From a checkpoint of a small encoder-decoder audio transcriber.
Model: 8.61M parameters, log mel input, encoder arch tdnn, encoder norm groupnorm, encoder activation leaky_relu, encoder depths [12], encoder widths [192], decoder width 192, decoder layers 12, decoder activation gelu.
Training: soap at rate 0.0023, batches of 128.
Rows from block 7 of the audio encoder of a small encoder-decoder audio transcriber, named by matrix and row number. Each number is 128 + 32 x the weight over its row's rms, rounded and kept within 0 to 255. All counts start at 0.
After each channel's rows are labels from the 100 clips, of 14976, where the channel reaches its highest value: "top examples" is what is common among them; "lies over" is the class under the peak. Only what is clearly more common there than usual is listed. The data: short made-up English sentences, spoken by a formant synthesiser in many voices.
# conv: pointwise conv (encoder.blocks.7.conv.weight, 192x192x1), inputs 64-127

conv.46 [241  99 157 152 112 108 152 102 148 149 136 139 111 121 132 195  71 129 108 171 130 105 222 102  89 169 161 155 128 145  57 142 112 108 137 137  84 133 176 158 128 150 106 130 163 115 101  85 136 189 117  69 121  99  92 132 122 124 111 134  81 118 143 169]
top examples: /aɪ/; /w/; "twice"; reverberation
lies over: /aɪ/

conv.160 [ 83 106 130 143 122  93  80 103 103  86 105 175 120 149  60 124 150  96  87 166  99 135 103 166 127 122 138 121 113 125 140 103 112  91 106 134 176  80  95 163 188 134 139 112 190  82 121 175 111 137 142  97 130 103 106 124 154 103 126 170 148 138 135 123]
top examples: "he"
lies over: /ɔ/

conv.177 [ 90 116 124  79 122 128 121 100 118 176 121 129 108  96 104 230 148 143  87 136 124 112 113 151 118  90 136 149 136 125 113 160  69 150  83 119 123  96 102 120 108 165 123 118 163 120 150  91  96 127  79 124  78 124 114 109 119 129 141  90 115 139 151 118]
top examples: "he"; /h/; /i/; sentence kind: statement
lies over: /h/

conv.97 [147  68  96 101 108 129  60 127 154 115 152  90 181 100  32 157  98  73 148 114 125 123 126 115 187 174 211  85 141 116 115 177 122  91 103  86  93  58 121  81 141  99 125 119 110 140 103  75 127 142  92 153 170 108 171 192 108 120 151 109 125 155  71 140]
top examples: /ɛ/; number of words: 4; "there"; "is"
lies over: /ɹ/

conv.10 [137 108 156 124 143 142  76 105 106 126 144 134 104 109 109 154 131 110  83  90  99 147  75 141 157 116 178 146  93 155 127 133 143 176 142 139  90 136 150 135 145 192 114 117 161  85 145 127 141 143 139 110 115 141  73  29 118  95 124 115 166 137 103  90]
top examples: /v/; /ɛ/; "very"; "heavy"
lies over: /i/

conv.115 [137 128 136 104 119 161 166 139  92 139 117 144 233 166 128  76 122  96 117  79 132  72 139 105 121 132 104 148 161 185 141 123  62 168 147 191 107 135 124  78 153 151 141 153  89 170 134 149 127  84 140 105 163 129 203 107 159 135 134 135  98 113 109 123]
top examples: "a"
lies over: /ə/

conv.139 [189 142 161 100 132  68 124 123 185  91 126 132 136 122  57 135 197 114  92 151 129 130  86 109 127 210 168  99 172 147 181  95 175 127 142 149 161 126 134 116 176 149 141 134 118 147 141 129  87 115  73 130 100 116  72 102 120  74 134 133  77 142 108 150]
top examples: number of words: 4; "her"; sentence kind: question; "where"
lies over: /ɝ/; /ɹ/

conv.15 [ 87 163 100 133 136 138 147 151 133 126  99 134  92  84 102 156  75 122 122 139 115  75  91 145 181  87 119 143 174  96 103 116 139  95 174 165 130 139 152 108  89 114 173 122 233 169  92 130  91 111 130 130 144 132 112 156 122 110 174 106  92 126 112 127]
top examples: /æ/; /f/; "laughed"; number of words: 3
lies over: /f/; /eɪ/

conv.122 [117 198 194  66 176 111 115  47 148 134 186 176 140 165 151  94  75 118 111 176 199  93 117 125 130 100 128 147 100 131 109 127 160 149 107 138  84  94  83 137  95 109 126  69 140 100 139  82 178 147 154 120  51 120 144 111  81  69 125 113 118 100 108 101]
top examples: /ð/; number of words: 3; "she"
lies over: /t/; /ð/

conv.61 [150 121 150 123 124 154 136 153 174  63 178 105 163 114 145  94 190 122 128 153 117 141 101  88 132 141 110  95 111 111  89 140 129 149  85 186 175  61 113 183 133 142 123 112 119 142 116 130 116 151 129 104 178 124 154  43 126 118 162  81 107 199 104  80]
top examples: /æ/; /ð/; number of words: 4; sentence kind: question
lies over: /æ/; /t/

conv.167 [113 158 122 159 162  86 106 122 169 109 138 115  80 139 102 125 107  76 130  90  95 122  85 158 122 103 105  97 153 117 125 127 120 101 144 103 186 122  85 168 169 121  63 110  79 138 160 111  86 144  73 101 155 104 119 118  58 148 138 119 151 133  60  84]
top examples: /b/; number of words: 4; "blue"; /ʊ/
lies over: /l/

conv.76 [123  91  98 137  85 101  78 114 116 193 140  80 147 126 107 158  68 149 142 108  69 154 176 173 141 104 124  90 165 150 158  94 153 115  96  98  69 108 153  73 171 146 107 143 161 146 144 110 122 137 131  57 147 101 138 111 114 180 161 121 125 139  99 115]
top examples: number of words: 4; /u/; sentence kind: question; "who"
lies over: /u/

conv.174 [104 127 146  88 148 100 123 155 137 174 114  48 127 122  93  78 124  47 178 123 117 159 115 187 108 178 142 162 117 105 128  86 145 156 138 166 152 226  80 108 180  98 136 135 138 118 141  68 146 128 122 124 101  82 149 125 125 190 110 127  87 115 113  75]
top examples: /z/; number of words: 4; /tʃ/; "chose"
lies over: /z/

conv.1 [151 124 110 150 161 154 130 153  86 127 139 124 129 166 175 104 225 142  83 131 129 151 230 111 131 138  55  98 143 142 146 102 172 135 141 138 157 157 126 168 113 118  87 140 108  92  97 107 118  69 166 174 122 137 118 117 134 131  83 128 138 184 133 140]
top examples: /æ/; number of words: 4; sentence kind: question; "hat"
lies over: /æ/

conv.182 [154 117 181 105 115 102  99 128 183 102 108 142 146 134 132 194 111 166  98 170 142 138 140 146 110  68  90 101 153 107 128 160 143 124 117 134 114 128  80  87 115  81 109 151 103 164 135 114 173 144 123 136 127 138 134 124  80 128 110  86  90 155 169 140]
top examples: "a"
lies over: silence

conv.62 [140 147 110 107 118 114 124 129 164 170 146  83  77 117 157 116 114 159 106 133 122 204  76 201 179 109 130 165 131  63 128 128  96  69  82 132 111 145 148 148 121 112 215 121 113 196 139 141 137 156 129 108  43 119 124 172 130  93 119 153 155  79 101  90]
top examples: /aɪ/; /m/; "my"; number of words: 4
lies over: /aɪ/

conv.162 [ 68 173  96 154 199  89 111 170 144 115 166 140 139 130  66 177  98 119 164 113 113 126 133 142 159  77 121 102  60 104 112 177 143 114 133 145 131 105 216 137 123 103 124 136 111 108  74 141 164 131  90 190 168 110 143 136 113 139 106 110 109 157 133 154]
top examples: /ð/; /æ/; "that"; reverberation
lies over: /t/

conv.131 [155 146  84 125 117 199 170 140 143 133  87 137 121 153 139 190 100 112 122  90 103 126  92 194 122 133 147 112 122 140 158 127  87 128 121 101 170 169 128 158 129 140 192 106 109 158 130 126  95 111 107 114  93 139 123 133 118 108 134 129 127 226  98 128]
top examples: "this"; sentence kind: request; number of words: 3
lies over: /ɪ/; /ə/

conv.95 [103 105  97 114 152  71 175 110 167 130 152 127  88 168 101 162 141  79 148  89 139 137 169 104 130 114  99 137 124  95 141 132 172 124 171 152 156 176 112 139 146 169 142 146  92 161 160  97 100 151 136 147 114  97 119  87 186 150  77 110  95  59  67 169]
top examples: /k/; /w/; "works"; number of words: 3
lies over: /k/

conv.108 [100 142  86 212 118 171 114 149 165 129 130 162 118 150 124  80  46 104  92 148 127 185 172  30  94 200  84 198  83  92 116 111  98 116 182 151 164 116 112 126  89 134 173  93 163 118 146 154 100 140 136 106 114 101  69 121 116 107 157 116 107  40 130 149]
top examples: /æ/; "ran"; number of words: 3; "sang"
lies over: /n/; /ŋ/

conv.98 [112 157 138 121   0 170  98 158 182 157 105 196 129 159 105 189 110 182 122 163 149 140  99 129 173 149 129  70 127 142  95 109 131  93 121 134 133  99 114 140 123 112 124 150 129 126  61 164 129 117  97 157 108 113 141 116 113 133 176 189 168 111 191 119]
top examples: /ə/; "is"; "where"
lies over: /ə/

conv.75 [154 136  98  56 171 144 147 136 115 115 157 129 152 168 114 107 145 140 113  73 133 145 136 115 160 164  61 138 193  52 117 115 142 113 146 162 147 133 133 101 107 114 122  95 136 176 102 153 108 205 121 144 158 121 131 139  83 118 137 137 145  78  95 139]
top examples: number of words: 3
lies over: /ɝ/

conv.180 [137  96  96 144 106 141 133 122  89 138 145 119 119 135 168  86 131 171  99 125 133 144  81 171 103 177 111 134  91 150 135  76 147 202 155 101 103 166 141 140 125 208  81 205 166 130 100 142 135 114 139 139 127 154 116  84 123 110 123 124  90  78 101 182]
top examples: sentence kind: question; "is"; "where"
lies over: /ɪ/; /ɝ/

conv.17 [160  84 137 120 101 118  91 130 132 162 116 116 133 123  63 116 163  87 160  79 126 125 130  95 161 125 126 128 133 114 132 183  94 134 138 157 122 139 166 115 151 174  72 137 138 138  79  98 147 117 106 157 130 124 108  99  97  91  93  69  81 126 132 138]
top examples: /z/; "is"; number of words: 4; sentence kind: question
lies over: /z/

conv.57 [150 135  87  89 162 110 163 155 156 107 106 127 160 143 111 133 149 149 116 137  66 133 121 136 104 172 127 162 179 111 192 131  98 179  98 184 127 143 175 108 140 127 112 157 144  88 160 176 103  79 139  63 197  97 173 140 143 101 127 129 140 104 143 159]
top examples: /ə/; number of words: 4; "was"; "where"
lies over: /ə/; /p/

conv.183 [140 122  87 128 129 114 108 112 171 123 116  77 107 116  76 116 124  98 190 122 115 133  80 153 116 140  80 171  88 101 121  71 131  89 142 144 119 106 139 163  91  96 120 147 137  92  60 156 182  95  85 123 142  86 110 177 120 218 198 109 124 123 153 188]
top examples: /w/; number of words: 4; sentence kind: question; "was"
lies over: /z/

conv.56 [163 112  94 128 141 146 167  80 126 153  83 199 144 100 111 148  80 114 174 157 121 131 156 153 126  97 100 112 113 131  93 156  65 170 103 158 171 183 118 110 152 144 118  97 107 149 174 161 110 113 101  92 107  76 184 119  85 102 155 105  82 103 142 120]
top examples: /ə/; number of words: 4
lies over: /l/

conv.20 [ 98 130 165 192 112 141 147 185 148 103 200 118 117 129  93 101 111  56 115 118 193 155 141  80 176  93 100 113  94  97 165 159  84 129 114 153 122 111 134 110 147 178 161 135  96 142 147 100 120 114 139 116 139 160 133 141 214 130 120  92 114 101 137 108]
top examples: /k/; number of words: 3; sentence kind: request; muffled (low-pass)
lies over: /k/

conv.110 [ 63 163 133  97 144 150 129 130 109 116 134 130  77 135  51 142 158 125 178 113 211 156  80 100 127 137 130 127 110 160  42 123 132 133 104  88 140 106 132 135  75 165 151 138 163 166 118 134 119 184 179 171 102 125 120 130 145 125 121 131 108 125 137  84]
top examples: number of words: 4; "is"; "where"; "green"
lies over: /ɹ/

conv.88 [ 99 156 141 113 224 110 196 152 134 153 133 119 117 159 108 153 141 126 121 133 144 149 154 128 168  90  87 116  99  92 222 208  93 146 144  87 149 109 120 141  68  81 201 114 135  98 125 186  81  79 146 112 183  70  97 173  80 150 125 142 117 121 118 114]
top examples: /p/; /æ/; "apple"
lies over: /p/; /ɝ/

conv.7 [102 153 154 136  80 119 105 114 135 163 141  94 149 148  90  82 140 110 106  70 125 102 142 122 176 140 146 150 113 145 114 112  91 110 166 109 121 142 146 108 101 170 154 132 100 134  98  98  87 174 148  95 156  83 161 106 136  88 135 115 115 113 128 153]
top examples: /ð/; /æ/; "that"; number of words: 4
lies over: /t/

conv.31 [100  95 159  87 184 154 152 100 151 143 142 140 119 138  70 150 154 129  76 135  83  88  93 176 156 105 145 137 144 104  79 118  37 132 144 206 140 122 126 176 133 103 141 136 136 188 112 164 137 135  62  98 102 117 134 167 146 116 157 138 123 177 112 132]
top examples: /w/; /k/; number of words: 3; "works"
lies over: /k/

conv.106 [122 116 108 142 113 136  87 111 136 110 151 132  53 109 141  96 125 176 121 147 102  87 184  77 117 174 117  99 130 112 165  72 171 118 108 150  97 148 115 179 162 177  85 143 127 107 123 119 129  72  97  87 202 113 156 128 105 148  89 124 116  80 103 117]
top examples: /æ/; /g/; "bag"
lies over: /æ/

conv.190 [107 153 117 145  99  95  86  65 178 166 108 179 133  95 141 109  85  99 148 138  93  77  74  91 142 141  94 141  31  82 152 178 112  89 157 173 109 122 134 114 115 117 146 150 125 117  83  86 157  68 158 117 138 148 136  98 133  98 172  82 111 152 127 118]
top examples: /ə/; /z/; number of words: 4; "was"
lies over: /z/; /v/

conv.89 [115 117  75 128 160  95 169 103 124 116  86 154 153 104 101 135 142 120 127 100  65  94 101 173 169 180 120 167 141 162 124  83  91 111 142 166 139  99 152 166 116 112  75  80 135 135 122 150 141 103  96  85 103 123  98  97  71  87 134 156  95  69  99 118]
top examples: "is"
lies over: /ɪ/

conv.142 [131 109 150 171 117 110 109 100  97  94  88  81 143 163 186 116 132 123 104 121  13 121  70 150  96 180 134 112 121 200 119 103 137 113 162 177 165  98  99 135 106 158 145 171 131  82  59 101 161  54 182  95 152 129 181  70 135 148 152 136  92 121 139 141]
top examples: /ə/; "was"; "where"; "above"
lies over: /v/; /z/

conv.133 [104 160 198 132 158 121 112 217 168 144  63 124 142 106  92 112 116  73 118 159  86 107 166 119 113  86  71 175 110 106 137 143 120  91 103 124  99 142 131 152 160 133  81 202 136 127  47 169 136 153 149 125 184 115  93 140 197 139 166 126 145  95 163 153]
top examples: /p/; "slept"; number of words: 3
lies over: /p/

conv.50 [105  99 138 165 142  82  82 120 153  80 122 110 103 154 112 197 135 162 136 192  62 109 154 136  84 121 149 126 149 101 108 134  72 180 149 163 178 129 137  89 135  87  50 149 100  61 140 142 137 128 120 107 171  78  98 118 125 123 131 133  73  77 110 147]
top examples: number of words: 3
lies over: /s/

conv.143 [155 100 132 120 102 145 174 129 148 160 154 131 147 122 106  97  98  91 134  70  91 147 139 146  84  99 109  70 136 139 177 164 125 151 196  63 163 168 112 133 138 178  74 123 233 141 114 171 140 142  94  77  96 121 131 181 199 126 154 123 132 125 148  99]
top examples: /p/; "slept"; "dropped"
lies over: /p/

conv.8 [171 125 176  69 102 101 135 112 174  98 126 119 120 132 110  87  80 137 111 103 141 208  96  96 142 122 128 107 144  98 143 128 111 125 156 180 132  70 151 130 163 151 138  75 106 120 119  91 151 154 103 130 138 125 128 163 169 123 133 146 103 132  95 103]
top examples: /k/; number of words: 4; "who"; "car"
lies over: /k/

conv.107 [ 73  79 164  94 116 112 108 135 186 134 127  95 121 143  74 137 189 143  67 133 145  94 124 123 125 120 109  97 139 155 182 138 106 153  99 112 178 183 108 160  95 147 101 130 120 142  96 181 128 170 148 128 133 133 124 167 191 127 128 164 117 108 184 160]
top examples: "slept"; number of words: 3; "he"
lies over: /p/

conv.136 [108 137 123 117 139  89 146 121 115 147 161 125 133  88 180 163  94 111 153  92 118 156 125 148 136  80 128 137 101 114 165 107 141 159 164 133  51 141 147 137 131  90  87 121 142 130 159 114 106 151  89 150 141 184 117 115 129 210 131 123 138   0 154 126]
top examples: /ɛ/; /ð/; /f/; "feather"
lies over: /ɛ/; /ð/

conv.67 [ 84 126 161 133 135 114 119 177 146  82 132 153 151 121 124 143 119 132  99  89 175 173 104 137 146 111 106 112  69 139 105  35 128  58 102 100 146 132 127 171 159 107 117 163 122 169 214 140 176 146 155 111 125 178 148 142  98 103 112  91  91  59 151 109]
top examples: /s/; number of words: 3; "she"; "he"
lies over: /s/

conv.2 [122 207 181  84 144  82 117 123 156 110 203  67 129 125 119  83  98  87 135 134  85  99  99 113 117 122  71 118 132 112 149 123 128 135  67  73 124 139 102 165 124 105 126 130  72 132 136 142 142 118 129 129 111 165 146 135 101 148  95 114 118 110 121 129]
top examples: number of words: 3; "who"
lies over: /t/

conv.168 [ 95 160 111 151 161  96 209 104 111 176 166 145 175 142 140 155 154 119 176 128 126  98 131 121 169 107 214 126 134 160 108 161  86 112  57 149 127  79 161 108  91 120  80 151 146 157 132 141  77 121 134 137  85 160  97 134 122 139  72 101  26 100 142 149]
top examples: number of words: 4; sentence kind: request
lies over: /ɪ/

conv.53 [127  54  79 133 162 113 106 125 143  64  81 173 117 147 129  82 109 128 143 132 128 139  48 133 135 116 118 141 131 175 136  81 123 138 161  98 177 199 101 129  97 103 150 119 174 117 141  90 154 118 171 136 163 128 155  85 133  36 160  93 101 121 180 147]
top examples: "hat"
lies over: /æ/

conv.155 [113 145  93  56 124 123 133 117 125 170 131 148 105 129 114  91 150 121 126 111  84 102 138 117 117 155  90 143 147 121 143  55 114 143 111 136 154 163 103 145  98 165 144  87 121  93 108 121 135 126 129 141 153  80 135 142 133 111 112  96 154 138  92 198]
top examples: /b/; "blue"
lies over: /l/

conv.42 [181  94  80 110  86 124 152  64 115 174  94  71  40  83 134 168 181 110 158 147 155 105 124 116 125 255  96 154 156 157 132 117  82 168 155 132 158 118 113 130 156  88 120 109  97  85 129 132 125 154 196 102  87 131 127 122 178 151 129 102 165 136 158 210]
top examples: /u/; sentence kind: question; number of words: 4; "who"
lies over: /s/

conv.171 [ 88 140 204 140 118 109 168 128 157 102 202 182 125 141 155 133  74 113 181 125 137 121 189  92 156 136 101 141  84  96 159 130 111 148 113 108 164 130 113  56 140 179 158 145 100 139  96 145 144 114  86  92 143 130  96  81 125 163 150 133 163 125 154 116]
top examples: "who"
lies over: /p/; /k/

conv.5 [ 93  48 124 131 161 110 122 136 111  75  90 184  77 125 139 112 102 102 175 161 105 108 155 168 140  54 169 167 139 119 167 127 153 127 137 116 121 117  89 123 100 166  77 101 154 114  97 158 128 130 123 111 111 145 153 128 121 161 144 102 101  97 125 161]
top examples: /ʃ/; "she"; /tʃ/
lies over: /i/

conv.134 [115 138  95 145 135 175 180  91 136 168 175 111 141 107 104 120 112 130 121 122  70 148 138 118  92 129 135 181 106 168  74  76  94 140 123 178 137 125  64  86 145  81  44 141 100 114 183 117 135 114 113  90 185 154 169  83  93 128 183 158 134  79 114 110]
top examples: "is"; /ŋ/
lies over: /ɪ/; /ɛ/

conv.35 [130 148  96 110 142  58  93 165 176 155 154 117 130  66  84  61  97 118  87 124 112 133 144 134 107 193 145 164  79 177  87  85 140 125 134 103 104 113 104 113 101 177 121 129 189 104  99 119 170 141  43 115 137 152 140 158 117 161 122 159 173 134 109  96]
top examples: /ð/; "the"; sentence kind: request; "this"
lies over: /ə/; /ð/

conv.77 [119 135  93 154 158  60 182 119 138 135 121 121 141 138 103  86  79 123 188 148 153 103  85 110 117 135 116 157 134 125 144 111 130 100 131 149 129 138 107 111 138 148  79 146 144 153 150 132 125 215 134 220 142 164 166 101 142 103  99 137 172 103 128 154]
top examples: "very"
lies over: /i/

conv.170 [130  89  89 113 112 147 118 106 128 137 106 128  90 120  93 159 144 127 126 167 108 162 132 142 173  80 110 139 116 120 135 118  77  87 134 158 115 102  78  77 123 130  78 120  90 144  94 179 156 167  97 148 115 122 104 101 128 102 113 156 162 135 123 136]
top examples: /w/; "was"
lies over: /aɪ/

conv.121 [115 112 133 129 114 162 122 172 127  44 107  66  90 152  81 157 109 121 141 135 118 124 146 118  79 119 142  83 128 146 142  84 126 111  81 191 122 145 110 168 117 151 119 129 119  99  95 156 120  99  79 181 142 182  67 116 118 188 139  83 107 115 138 116]
top examples: /ə/; "a"; "where"; "is"
lies over: /ə/

conv.184 [127 185 111  94 112 144 126 130 137 146  61 113 152 211  93  95 110 191 125 165  89 125 112 125 112 129 161 118 175 149 151 135 133 152 146  80 129 148  83 118 127  86 146 113 158 169 111  88 145 100 197 141 111 171 141 104 111 130 176 107 131 100 126  82]
top examples: number of words: 3; "he"; "teacher"
lies over: /i/

conv.164 [145 117 166  86  72 144  81 147  94 137  68 157  78  84 122 164 148 152 123 123  71 113 139 163 148  86 127 101 181 112 135 106 111 153 141 134 169  89 166  81  92 159  76 152  99 194 107 130 128 118 181 100 168 129 140 193  94 125  80  76 151 110 195 107]
top examples: /i/; "he"; number of words: 3
lies over: /i/

conv.70 [223 118 118 144 171 135 100  88 131 137 138 143  74 118 105 164  93 219 156 112 102 118 149 126 122 121 134 125 133 156 108 143 127 100 101 146 101 125 175 140 178 127 118 139 125 113 177 132 128  82 212  96 107 129  75  92  83 109 146 107 132 125 117  92]
top examples: reverberation; number of words: 4; sentence kind: request; "me"
lies over: /i/

conv.173 [148 128 109 112 160 154 151 174 235  80 171 142 152 120 114 150 129 123 109 134 139 113 109 126 158 139 135 102 154 150  59 115 139 143 110 168 151  80  80 101 159  99 171 153 159 129 145 175 119 121  96 130 101 125 130 146 139 116  98 163 149 232 109 133]
top examples: /ə/; /ð/; "the"; number of words: 4
lies over: /ə/

conv.105 [126  95 120 172 137 119 113 127 135 109 140 121  63 100 119 170 119 129 178 173 116  98 139 119 153 161  84 115 114  92 111 117  88  98 165 132 117 114 149 131 130  88  91 190 137 174  90 124 135  99 180 138  86 149 150 106  77 103 102 127 156 127  71 130]
top examples: /ʃ/; /ʊ/; "pushed"; "who"
lies over: /ʃ/

conv.36 [ 96 135 117 106 153 127 109 107 124  94 130  82 114 115 100 102 127 179  86 162 179 151  93 150 108  88 166 130 140 157 113 147 102  86 131 132 123 112 163 130 114 122 122 152 118 109 157 183 143 131 122  92 124 142 155 163  60  17  64 137  92 163 143 111]
top examples: number of words: 4; "this"; "was"
lies over: /ɪ/; /ə/

conv.25 [175 139 154 180 152 140 149 239 136 135 125 155 150 108  33 136 141 176  97 133 129 126  98 147  83 153  99 195  80 135 198 139 122  82 125 114 117 121  78  88 169  63 135 100 148 125 109 228 125  83 138  96 123  97 146 145 164 130  98 135 101 151 118 121]
top examples: /p/; "slept"; muffled (low-pass); "was"
lies over: /p/

conv.181 [143 133 116 104 128 168 148 124 153 147  98 132 107 131 135 107  73  70 124  78 145 144  88 121 152 135 143 156 164 124  48  89 145  92 109 150  65 140  97 101 103 122 188 135 137 137  73 100 109  61 121 137 133  90 137 171  81  88 137 108 157 143 105  76]
top examples: number of words: 3; "he"; "sang"; "again"
lies over: /n/; /ŋ/

conv.55 [121 135 167 136 177 141 130  54 163 123  59  99 150 147 219 230  88 173 175 101 124 131 116 142 220 111 117 146 166  88 107 164  80 129 122 143 128  55  94 121 120 102 205 145 136 102 161 134 133 143  89 117  90 113 143 107 105 178 108 148  97 128 171 115]
top examples: /z/; "where"; "his"; "is"
lies over: /z/

conv.40 [119 112  42 127  97 177 122  88 122 118 105 109 155  95 156 164 119 119 142 129  66 112 141  64 128 203  88 104 187 115 139 124 121 115 115 137 157 114 121 129  79  96 132 157 169 124 107  96 167 137 131 112 155 130 140 107 132 126 133  52 140 108 142 132]
top examples: number of words: 3; "he"; "ran"; "sang"
lies over: /n/; /ŋ/

conv.111 [ 96 130 139  88 125 118 122 155 124  81 126 162 126  94 146 101  99 125  93 117 118 151 116 101 178 173 132 136 127 168 154 127 115 179 146  95 138  97 115 195 117  90 103 115 106 132  76 139 180  75 140  92 161 126  92 130  60 186 149 120 129 141 108 107]
top examples: /b/; "is"
lies over: /p/